python train.py --image_size=48 --qk_norm=false --muon_scale="match_rms_adamw" --lr_schedule="wsd"
Rows from block 12 of a small masked image model, named by matrix and row number. Rows with one number belong to one neuron. Each number is 128 + 24 x the weight over its row's rms, rounded and kept within 0 to 255. All counts start at 0. Numbers have three digits each.
Before each neuron's rows are labels from the 100 images, of 14976, where the neuron reaches its highest value: "peak on" is the class under the peak; "strongest on" is what is common among them. Only what is clearly more common there than usual is listed. The data: simulated grey scan slices of phantoms with and without marks.
# fc1: MLP up (model.blocks.12.mlp.fc1.weight, 768x192), inputs 96-143
# fc2: MLP down (model.blocks.12.mlp.fc2.weight, 192x768, transposed), outputs 96-143

peak on: soft tissue
strongest on: chest
fc1.440:130057094118102127107143127127141113135136129069120162125081147175120151132147132107125140112129111128160087128087109132124152091131103149136159
fc2.440:115169133176138136125106146154113152136093122170145075133165071155121126107129149107120103163094179118110140091122104107138096136101134141147132

peak on: air
strongest on: head
fc1.183:119101114149137110154156147146118113126120120130157183160153150108151093088177118137150109108134126114091120111141142144101099105098123171140144
fc2.183:125122127151112119122125147127096094118088080168049072143106124166126146140134148080108112148103127120187138164143128135134150151150120111132062

peak on: air
strongest on: head
fc1.105:105133098120132077128092093167166142126139126096114114134117104135103111131184117104160170130146155111102111145141137151164141084121123136132148
fc2.105:152068138137110093094127191151165119105130129204132128121129109149169151095134129159125170092128130135128146095115139148161124131112134112143141

peak on: lung or cavity
strongest on: chest
fc1.624:139156147176139111141173123078132118091158136126167118157121121120112109137136160114142173136132122158167154131151122157138113148118134096135151
fc2.624:109082122081102152150086079145125131199143119093110145138139149160174135111122121151100103134119147095105109162147122117106129122139155186149132

peak on: bone
strongest on: belly
fc1.128:101125132136149082148162166132156137115148173099110142114171134130158140126135137162142114126146188142158153106103135094182145148064134131116107
fc2.128:115100135133112172129103107164128149150132101165108167122069091124149079122159129101095162132135103084105081145149122134064097094185107098120132

peak on: soft tissue
strongest on: chest
fc1.284:121110096120125144153166108138096109109100113109124112102141117124124142143121136149102133117165109164098146169178125142123120081120103096153158
fc2.284:162132188133121138097086190115137126134142126148156138140136094142147119151113102126159124119111146110145073105109109137146138162131151156138120

peak on: lung or cavity; soft tissue
strongest on: chest
fc1.74:120139166125160147124137196152167127156143115114112113118123103135086102111080143134149098148143088111136127085129098111124133065133135123170143
fc2.74:139102103166136093122082085116153127143141162142106162156106163128141128133144110137110147101168174122121150182107151147166138160146140136110111

peak on: air
strongest on: streaks; head
fc1.758:138141112131101092117151103131144153101163107116122124127138132157143152142150118094128141126115153123145121115129153155128136112137134136084124
fc2.758:160102168135152102114110136094113105160082141158124127140103128117112102105112132160127128113153135135100117129147142087136130113135122124145135

peak on: air
strongest on: chest
fc1.123:100141170158159135154123132160115145117139115181111126118114137125134103115068119116116155176159115114172110152134110114110155144106143113157128
fc2.123:130097095126120138121132123108131129116144125132119152136155113125168154191170135142126156065127139128088163079115103124110119096137145096105119

peak on: air
strongest on: head; low contrast
fc1.420:139105121120125128137134153137101115114126122129115186099164173152118138128148135150105150106141135126059154125100097136120144118155102149152155
fc2.420:119130115145124153102150124146159121161156130150140078117115127128173092121141179156149108119131116138167115144142144152148120115147174117145121

peak on: air
strongest on: chest; low contrast
fc1.599:110122092114159123121129133148166127123137135143120139148105123119113122167106094165093138095149118126135083106144156169102080143139142164092115
fc2.599:130123179160127105154134092135132153152150124105149130135147112136167150108147143134168116107125171142135160060150140111129131139168133090132144

peak on: organ
strongest on: head
fc1.401:149140183142119128109129116182094117160108110132102130112141099144147095130110082133131097132148202120109087136133133128100130156130127126128130
fc2.401:124107113158115111158144143107110116154119154145100109146102142140113137123182157117110167092131113109136175130106117142146126140110127169141127

peak on: air
strongest on: head; low contrast
fc1.707:115122116105139162152128131123098129132131137125126109122144134120072125137128116145128121156129083107115113141130143143150087067144147173110125
fc2.707:132138167169109093119123110102126154143114116154107154134113134130143113117091135128140156114139113153211138085110113125137120149140130112129145

peak on: air
strongest on: belly
fc1.763:155141126141122127093083104120119092144126079157136185143137147110105113110116111114158147146148126117151146122124148127121159163145113170137099
fc2.763:118133134084136134151112146129139091138133135140114108162110126108196136120126193170132141150150169111126073128136091129157090161073132070043197

peak on: organ
strongest on: limb
fc1.184:079115135126130098138146134125107128096099112149132074146147129103138111111099126106064089102194155144122128123129145122111158135131101133080105
fc2.184:142119130092134156149140127120113125123158127134114120150135128111127167148141122144142139146095114126116145143165107192097093146122132141161135

peak on: organ
strongest on: limb
fc1.490:086120126115125096134143145151100119110101090155150080138076133114153157134104109066126090124109128145147128152133129114118153145127144111116123
fc2.490:080160100181129112141124161133138116094131174121131132146100147146135174140120116096118105124097138118125156113135134121106130084092125126091093

peak on: air
strongest on: head; noisy
fc1.134:140073142135114142146109130144160146151115130103126133173142106150138147121126140126162137132130137112138075152133180153126119155146122110133133
fc2.134:145113115115108146108100126126144092104132141115145128074129110120125131112127134120098163135125126128098146140118119103127142091097131129126124

peak on: bone
strongest on: chest
fc1.573:106107112150207120173078142149130152151104129091097136120153127156121114144112120135114127093139122139146124125084111165148133131136109136147141
fc2.573:139147122155087146119169114074119084112170112158114125117101140113124146104145182148131116150109155117101172127149148145128131136150132137119121

peak on: soft tissue
strongest on: chest
fc1.397:130118137138123142131119136144189113140108118135120161124151141194097130139138074135119122141091113148120122133084147104099100135120109149109130
fc2.397:120131121090113123113141130174134135118171195121125119136129110078135131104136167132162140121158139123092145136136139119143119148122137086124133

peak on: air
strongest on: belly
fc1.171:165117138101153128121103161136140080145133130163112150133115091113120142152143140108135087148085120125147101131128126114154157134144136108170077
fc2.171:155151119160084122097092094137128114141098165116123134094128113131173138120162122132101096131156161124135126135140115101107114091099142156143110

peak on: soft tissue
strongest on: head
fc1.658:111103098080156105139082138115182110147117117115098152127117107131147191132082158140141094124129175084122139134140158134140121135155158090134119
fc2.658:135139141115107117125134159161144129112100099100098109101103137086109121115108090136169112119125095114174203133142126137154154113158129153105145

peak on: bone
strongest on: belly
fc1.159:155123134144116151171110133109113175154121103117112186127143103170120137108122148098098136149121142134127131116103113131149096086148113080142102
fc2.159:109118144081124138113119133155142138140121097068088087134123139107121103129165124115106094123101130100132081096130144085089133143137135110131125

peak on: bone
strongest on: belly
fc1.355:128147115156110110136138179138163153115157124076168092129127114100148155105126160147161102094077073138086149151126115112074123135099091118153161
fc2.355:079130128095100120139081114129166117148113134135119154121107122094129159145088119148127154157147141140154141142132114121126143110124139112087135

peak on: air
strongest on: head
fc1.379:098146161163122117135118147121127133102178107177143147119144139141144154141154123116118131157160130108157130143170109139135170110112140117114119
fc2.379:156102107070133168111118100134159114156119166123087135121149098088157107141116096133146148139105099092090118137117136130150121135159139157128101

peak on: soft tissue
strongest on: limb
fc1.255:105187135142122113141141132144132108090147151135101133139151115127111136129140154153137172100166108134136117081141096128076104129115131140089141
fc2.255:128123130098126117110117113112144189158093171149095115103091088098128122166126119113146133132138144122107123120104111161134141208137138114161126

peak on: bone
strongest on: belly
fc1.197:141144134101104124186133153098135142144113145150179175121093081133130111152133118148069143103148173144164123151095123122134129125150155128152167
fc2.197:081109085161154132108146125141127119120157110110116118150113171174143147103111159096148125158121099098087098115135091086142118145145121149082097

peak on: air
strongest on: low contrast; streaks
fc1.261:151097102186177096146108146166146110119157168124146135120155145139166151124140093140093128123103154110110125111120170143133105114162133138127143
fc2.261:117109177091075125124133119106120097126132121174139111122146101119112112115171145102105122126140122159175126133146111123102148169138132154133105

peak on: lung or cavity
strongest on: chest
fc1.464:152106112117128123135178179146132149099155171148134059141119134108118114156140126126181064128117137134140144144146133142119151143147112167152171
fc2.464:109130146139129141151088061151112114128115105123118134077133145139107127077131130137092131137130135149095129139137116136133119100156128103124119

peak on: air
strongest on: streaks
fc1.568:157174111134174087126106143156101087147165098147150155133086066113116171146112161122152142164116152141133112102108121162156142121104117074131138
fc2.568:082086140119106170168119116135131108100124136154106116117151158120132085104091130152123141109151087122108118129133121130124083129146161161114111

peak on: soft tissue
strongest on: chest
fc1.167:107103110151120103108146112110126114148115095143156094122118155121121134153118106150098133160156117173125127157104104118121154112108129140124148
fc2.167:128156139101130143112123175160142163139155137113095105128155117129097124121123130113182096146109142100117146135133114144174116144127134099120130

peak on: air
strongest on: head
fc1.634:134082120126121098098114141107126106071100110120172117132113159146090144114150107139171128179125125127144112125122147127102125112144102145146096
fc2.634:130174160111095167115184127143135118119090155111106139139109124130140112128136146116137090183098124084136120098137110132164169109086127124122120

peak on: organ
strongest on: head
fc1.515:110147138158123129088121147116107161127119124164127171096121145102138126103108110120159143130108095092094164126131143164107116174146164153102179
fc2.515:146107116102127119152134111142124123116120128103110082165107112161101126157147157155132112116151140139176109127127113068153155073126097125156081

peak on: air
strongest on: head
fc1.737:089156126133110111172138165151145150133098143133152134079143127125143114146156098150103132155125090152108105159126156128172141113125158140154140
fc2.737:197110151106144142118132101099109126139147130105134154144117126146128130119136188129129150094135131116098129132139111124134090103121116125102168

peak on: soft tissue
strongest on: chest
fc1.678:133148175126120098162136170091131143092127095134121120139149158139102150156093116112152119089131100108133130134131177178126092088096156164130160
fc2.678:151132136176120148141125150076161132116169134100166126162132119144167137099131157137103099124107106140117122164082121117159117081093141081131121

peak on: air
strongest on: noisy; head; streaks
fc1.263:129105107163069127151131125122197137097115152097114108068196151129138139155121111095171128148118115156119122158114157135122114159127088175092098
fc2.263:140125185140169114144111144122094123112157115162122103161133103104133109132129145130097140117141166073166153119138087140127150137161141092113159

peak on: air
strongest on: head
fc1.518:158111122149087101187119119129164115115168136112132110086155132150108149143127124142096105109157122153106124136118141147115096080089163098112104
fc2.518:081144117098154138103139124130109184132110110120095137157134119103146085143112126134184127183121115158142111120120125112120143170134086154138174

peak on: soft tissue
strongest on: chest
fc1.28:117110087122159127149093183128136106089125124127101134152152143121106116107184123110152131127165112118106143117138093149118136129117120134070150
fc2.28:148135156176089149106157112100139147164141128146161125097132170125156165149093112143096159126099128125157169134113143131135152128119133111174097

peak on: bone
strongest on: belly
fc1.111:116120167164151164150151120167118164184127110114145142140144139104115174104145143145094140133099156112151127121129110108128121130141117095151113
fc2.111:118141122097125130141110114107091096113128124167125102131138116133124119159123122093134115145164104165126093144121133136106122106115128185109150

peak on: soft tissue
strongest on: chest
fc1.5:132115073168115132087116160150132128134139141125142140143109121178069106142114131086121128090122134190137116172083120134154150131140131154159136
fc2.5:109132138120082163161097130102135114164159157137140152133141106124174127121151135166117133178121117099155153114134152151101110092124150115123087

peak on: air
strongest on: head
fc1.292:133125160098147128162095152094118086144105162130093101125139112124127123178156171147144126140122147179148121127108097123116110129140073145149093
fc2.292:144102101114133150132152130175126116146179140145129153133123143151118198134134137136092121109078145164103090112124069160107108133140072147109124

peak on: bone
strongest on: belly
fc1.44:128100131124106154113110108102099111113112128163139178145144145114087104104121174139137104135167171117092146162135156116150086132159081136144161
fc2.44:098114133149100110158148177134142141132142154114117109102115128155153157136141107137069120111093073132166141105123141138157121104135134119097099

peak on: soft tissue
strongest on: chest
fc1.698:185111128140160123152128125119112116098129144141190096146128154104144083148114120178120135115112135152143097152171146119155101089146136145106104
fc2.698:131107124131177116126140141130103147151098127116107145163129119124125149094120168085142137137114118133140129108120143117126115128117147121123166

peak on: air
strongest on: noisy; belly
fc1.717:158161105119128132132074157123100118135126113076099098142132136133149127069122136163100124143101162144124134159119168121114118107130122148061155
fc2.717:118111112123162110117125122138121165105139139146140133099107125103116132141095116165118131137099105138158144096142108134109095128144116119208095

peak on: soft tissue
strongest on: chest
fc1.413:113136106126139114108128149161125152162140125109099090123117097093148134156127145125122090124160120150155123102146101134143107141124127156115134
fc2.413:141141142101115148168126139143137128107118122150171147116135111103134139123149105142125110183116154127085128143148095105093117129124148074114145

peak on: organ
strongest on: head
fc1.559:092074174095188128141129135149157181135129123139137149120137153109146088104136105142117105140140154138118152153134101117157110125118106143097146
fc2.559:158132091126111124130139146120083093105121158147103102134140105130124170147151162117106142094095079121126087129133140156133107148121128161161110

peak on: soft tissue; lung or cavity
strongest on: chest
fc1.224:165128097107122126139117134118118139122120103140129107140100120116140134140155183156128128102137140173103133127126131145156131114095131109162160
fc2.224:114121153135127164115142090174136167128121110116143175176119159124140119100125054121105133141140122129157142088130142136110133150127099160103090

peak on: bone
strongest on: chest
fc1.235:093129112113123161110128154101082150138146125154116072120167143109115108173120148158166118135121203128119131138108169133144100125115115149137140
fc2.235:160127134141135137116165125122114088087139152130151136126088117142107152096137133079109164147134106125146151095140123123129170110162117097115142

peak on: organ
strongest on: head
fc1.597:112137156127090089157090166120115151146133132123141130154090137120104117168162154164097131121095146122133086149155125097156147127160100102111121
fc2.597:135152105117151125074142107142136097101111122123090136119151102123162111103088124046145123109169102146138165149133162135122105123130154124134129

peak on: organ
strongest on: limb
fc1.667:089083101137170098143100068128116085110132129171117138180135127127119102128101149085139103154126092133151117117120116095095146126133145144104115
fc2.667:157122107120135146105137185117161175155116104111154148097093139140158117121126124167091143116128168131071173101129155152143142106146101114136126

peak on: bone
strongest on: belly; noisy
fc1.644:086103115133131136156110131119158131133138160103125108141121127144108125098089128140099108132143150131122153106108114127159125067156145108118117
fc2.644:134126126095101100112112139132138161126142123127088160133098129143159146139164082120153128157198122112120129118144162108107078107149119094134083

peak on: bone
strongest on: belly
fc1.57:126118107119139102150103150123133127136125117163151115125131124154081129096128108167150156126148122097134089121093177110136112099134135137172164
fc2.57:102126138124120128112093125131128119153152100133155141103119136128157131115162153134158120106119117119122162147129104105109159072126147103099153

peak on: air
strongest on: low contrast
fc1.65:099138153126126130105153163150132119144105142116150131092111149112143153131121156115113155142172156139111145131133131118111151136141132124148142
fc2.65:135106091141125155165114096095145153109201129092099136140169116165100117135158101152128114111077110121154101143128125139153137138082116132139103

peak on: soft tissue; organ
strongest on: limb
fc1.485:144066124131136132124108111126123130106125149100178100124098144097106104134072142109158155111124143139122126135137138120097158102113146124155114
fc2.485:129142125134152148158140134052144153134120127137085096125176146129121135105144154118141113149117117132110160113140125160133098095118134128128148

peak on: soft tissue
strongest on: chest
fc1.332:135099139171106127126131100172177116112127113174121101136096152106138103096141094108144170164160134137138107111163145162149093086109119149108116
fc2.332:109157113111176156128089116151113100153148120149095138130122083168175143147088139137137131107123094115148110107107094100126124159150146109117175

peak on: organ
strongest on: chest
fc1.16:106113099119133119135123114106138093153146148129127092136177107119137150113125140171123149131155133110135112138124131153129134118091118112143136
fc2.16:132133110109107139108118130123122189086137123134123176131093141116101137142126125090133101133101123179131144082142130144145132155156136136146153

peak on: soft tissue
strongest on: belly; noisy
fc1.767:146144101119148155116150189125129083142123093101145102175111127132139147114112182162161151115094148146102124094097130154111088158144184099157156
fc2.767:101130111134097114137151106143155127132129153166059140122154147172128117104097100103075111149144104130128121156140167125137143109116122150099107

peak on: lung or cavity
strongest on: chest
fc1.384:118066108123125114122134118132099121153181151130149090119136133103126163137135167111126149197116162120117147147132131082063172155122148150111137
fc2.384:153166132158136131117126119141152123108100110128097133115125104115097107091142093185134091069167153124111120124126120148148082097129090131115125

peak on: organ
strongest on: limb
fc1.719:115103148135143100116136122149093107095129088093111119145161135134129118163117145122133100126128146075138071125154124133119162153160096129096106
fc2.719:138166105113124131109127170113179130131114167145159115102105141123164127099144114142129137120166126164104191144098165132132099113111139114143171

peak on: organ
strongest on: limb
fc1.632:130146096124091120103083103107087100116089173086137138134110127099159094148101110159155107136089170128147123134140146133174124123125167139091132
fc2.632:089113165107158125144199163068198156117166086151131145144133097142107134113154148126101155114159080128101142139132119112098108118112063124168091

peak on: air
strongest on: head; low contrast
fc1.206:105119132168139134101119138119116153106105152106116098107145162127152088174129131102086133117142115143118147147123147115127079107170125138113097
fc2.206:150114159135108140120137145134109159121125107190103128155100128152131190105110114168135125167138137096150102101136112152132163130116172141136168

peak on: soft tissue
strongest on: belly
fc1.45:162129091130121157098137143140115121117129090140086132116136122139133123108120148119139112128099143123101163148127156104068140071109123162139146
fc2.45:139129150115085125120153095153120104148135171130158100140100115135112101140117097109130150143135142110167077138157105155206135147148127152118131

peak on: organ; soft tissue
strongest on: belly
fc1.536:084175109128135106141158114093129122092130133137131127098130145116157160130149137113127137143083126146151103130148124109140133150097116168118133
fc2.536:171091105131145136102101174159121096168158128090146125163111077134143093133143103111127136098143161143074163143141121141114143100153118133098131

peak on: organ
strongest on: head
fc1.496:131125145138154137163110109140090132157130107133125099150141091098151114123124134145158144082127102114114106167125151135141151086160136098104129
fc2.496:137157093131095113143182157097151121097119145128119127114111119144104129128104099078093094107133150164140138106128126130131091145091080161156144

peak on: air
strongest on: head
fc1.345:134073091148153156128154079144128103149094145150115141152169166145142087162123103084086146132113142116130089114139131144114144157110093140114128
fc2.345:125161177122114102138087151117134123139145124090161127122106141118128156120135150170146118152145085150151166114142103114151123108149129121110135

peak on: bone
strongest on: limb
fc1.472:147124123187117149140111131108111177111140104122115095110103110103102116161154186165125130123167104128121124141128106123102167103100099085149122
fc2.472:111138133098136101085144131177162080135122115145135205126120159129149138114150094116138134139120154105146094132146135122144097137134147138140134

peak on: air
strongest on: low contrast; streaks
fc1.528:125090152140150084119131079097102102090129136138119113136120105116108125147165124136093091126125126128069172179171150132108106138152121164142162
fc2.528:118154118153112159138129173128101141178137102144146117108102177144148139114119101137166116134141123116162090094081124150135135111107123138110095

peak on: lung or cavity
strongest on: low contrast; chest
fc1.349:129079108147125119111107139162160103126135113169156136143106129133118130163152105085088089136117112105124127183131088193155153129154140104142144
fc2.349:128137100138153107124118101117122165077129125089096125115159138112135134103116145148138156114109161119130158120148149127109110143097125179126121

peak on: air
strongest on: low contrast; chest
fc1.36:085106097184087143107158122138137131130102135192092119113166128133157113130111140133108157114133124163129125099141165130104124122132119161147121
fc2.36:167173169107150088132109114113133110150115136086163106147097112118141119109155114124125130153123138112105145114161091144136098128159145088098113

peak on: soft tissue; bone
strongest on: chest
fc1.155:136144118118158111171145125104141160132117112133146164108132107160125161149152105123118099137130078118113148124095137121101118114111157105110187
fc2.155:129111143101095113079118126156113121139099139105143104121118142098144083132078131152104157149134186138109135119160149154172119120152072136105104

peak on: soft tissue; organ
strongest on: chest
fc1.6:127107130150110128108097097131086150150120134148125119088116126143142161134151139099096115166172094134121157126148138168117147113138145114126123
fc2.6:154183083146075123143119163102143102105082128140126144153130175121117137097116090125160110117116132119149102136118165099148117139106127138122112

peak on: air
strongest on: head
fc1.187:141139113100141103125140125115198125169121125131095139154170140162127151138139146127095130157137078133143117131126114172163129129157123125135129
fc2.187:130096135131101109100107093161093156122172128103124146144087124093124117119152120143158127099113130101138147160160156116112134095120114134120098

peak on: soft tissue
strongest on: chest
fc1.106:142087109079120122120130166112115099134142135109146111081150093124101134109127086089113112125054121097114152132150179158133133121098079151077141
fc2.106:128134146156123119158112096147125160121117133123102138187149168088140129128088133145173157118182118142142107146087106150119121139119161107144149

peak on: organ
strongest on: head
fc1.699:124133136162144150134112143118116128101106125165103114132134119134141119092121127146163134122137096093155087152140132123105151131132126091133180
fc2.699:106154133114118117128117105077153085115120122088169148136126113133149143162118117127090152160156145171098133109119107118137089157092132138131091

peak on: organ
strongest on: head
fc1.316:113171141149108119104131173169162101130140146086140147131127108180125106102128088098109074170135151111122103103080139131126165108144131123131124
fc2.316:145092127135126112118110114119104135145095150163127118150092152087112182121178143149148145115167055148153148105150078165139120145153133138093111